{"arch": "vit", "model": "CTC image transcriber", "dataset": "numbers of one to four digits printed on busy colour backdrops", "train_examples": 295000, "image_size": 32, "crop_scale_min": 1, "horizontal_flip": false, "tokenizer": "char", "vocab_size": 14, "norm": "layernorm", "norm_position": "pre", "hidden_act": "silu", "mlp_ratio": 4, "head_dim": 32, "fused_qkv": false, "bias": "all", "qk_norm": false, "parallel_block": false, "inner_norm": false, "patch_size": [4, 4], "conv_stem": true, "layers": 10, "width": 256, "positions": "rope", "init": "lecun_normal", "residual_init": "scaled_by_depth", "optimizer": "muon", "muon_scale": "match_rms_adamw", "learning_rate": 0.0056, "momentum": 0.85, "nesterov": true, "orthogonalizer": "polar_express", "adamw_lr_other_params": 0.0021, "max_grad_norm": 1.0, "max_steps": 16300, "batch_size": 128, "epochs": 7.1, "lr_schedule": "step", "warmup_steps": 3260, "weight_decay": 0.0, "adamw_weight_decay_other_params": 0.01}
Rows from block 4 of a small CTC image transcriber, named by matrix and row number. Rows with one number belong to one neuron. Each number is 128 + 32 x the weight over its row's rms, rounded and kept within 0 to 255. All counts start at 0. Numbers have three digits each.
Before each neuron's rows are labels from the 100 images, of 14976, where the neuron reaches its highest value: "lies over" is the class under the peak. Only what is clearly more common there than usual is listed. The data: numbers of one to four digits printed on busy colour backdrops.
# fc1: MLP up (model.blocks.4.mlp.fc1.weight, 1024x256), inputs 0-85
# fc2: MLP down (model.blocks.4.mlp.fc2.weight, 256x1024, transposed), outputs 0-85

lies over: digit 4
fc1.621:131147141064160140119067120116172136138118120134150109058079122116114152106208144108142129164181089093152113104154092171085092149154083128131105125128135131118120147141164123101105118144153166131195172174138180158189143102168063092124089088106148073119135110
fc2.621:089161098144091107124123168060098160105118162092115186087115120151160136145067152096137111145130094122098056099140114164138157098156057099085126166111137104145128095090107131122151105129115124069119156101159170169113156112105152140132078151137073079095108156

lies over: digit 8
fc1.82:172176121120167075147055164105108125183160160132051083196128113165063067121109205120126097118103093107116161126117128158078144141092131147127127154195156140152123154109125081121127204125090069113139081086166100123108189164137132125129125085127189182155117175
fc2.82:108159192120138138157162090170149125181188135138099113167119137172152156106156137165109154100174133134129105119119157109183141165163087150162153147147144121102099180110160116145129176117122150138116090114118051093137124080144112193160161027072162144099146133

lies over: digit 8
fc1.702:136063117137199133117125118105112149152136153140099153172132168131098099123198105128182140098116220109110085100120131124057183106119102071164138116114115121133128119117143174146159093098140103128076150129092165110203105133132100186129116133112091109114118087
fc2.702:153152121149103141163137188122111121132150144135111093064131125156120101090114086171113062132147092100074074115198142166141106052153126119157118098174162159084098144093148103102135096124096132178108119083074132066180137114139104152161155114115095130145118154

lies over: digit 8
fc1.676:162133123128122157075131171148078118185120074105130099128094085111116128156094172125149117132136093156139145131127114140133076142188101175148069132116096109100115142190124139095071154138111133132111127147198074104091111102098137127112135167143092110155099190
fc2.676:121111177141082112163146161138170143112064121100096082125180152135127161095150112129123143131136117167121157111133133066122103105141172087122156157172158149116072177133062104170157109105120132189161147110051075118154139153089122141077127060107109170139144144

lies over: digit 8
fc1.618:112087131144125140159148131161132127134108124089158130120157133108186116108091083142060155110116110113089143121133131158167087202161056101154110151139103144109182044118117099102136081169103112074176067181130158127106125125118172152179134117152173057125093135
fc2.618:140102136125151103133151148188093092110173144117069182084133140122147138097137079105146113157140158123106132122190189156175119087139153097183115126188139121138116194080159143115216179197150160161131176104161131101148104114085109124164158090073133151127145130

lies over: digit 8
fc1.28:119077126095110113141110069111093094156132096076088175077124150090126106193085146099113132050114144094106110141200130110170137110134110099113131147157132120091129144137140108114152136162075162164130105139147175193147160100134161137063133114142146061146113118
fc2.28:105202166108110172157108154136145132095127073153151148122090106164131140059104115120126144148108083125161120141129169138140100124152127154151163145081129152133102111157085163119068151161078092091094145098108156040149151096160126108145195175096163205142139143

lies over: digit 8
fc1.431:150138129054073138172173143132106113088151151140072115115177084106157142116123071084101144143144041134093112116133085113149150130157131091176068116140120062114092104145204122128133070191147154146104137140080170100106096166159143138065132144148075077112136115
fc2.431:144106101140120182150132132178175085135127066074129077132163115128089120158164080144152068183127145157116118134147172102110146151171104150144089103180160158166103219133146140103137110113109129075134122110151121112164108113111119102143124146093153137129155097

lies over: digit 9
fc1.304:167153180042141065112077082175117137104154128100081159117131108123143138178126131083122112088144140110140143127092126175113171146121110117134131099145132163147095100118163082173099126137110192099132131095125195079139149109111115130079061101089101126156094162
fc2.304:137128170117119092161109084144137118144156138139159143099102116131099098126138156163094131039078123107095070139120182114140133109183112143126149101173122123135118101062123170146155116119087131149109099141099041122113131156082087114184080127104124182144147198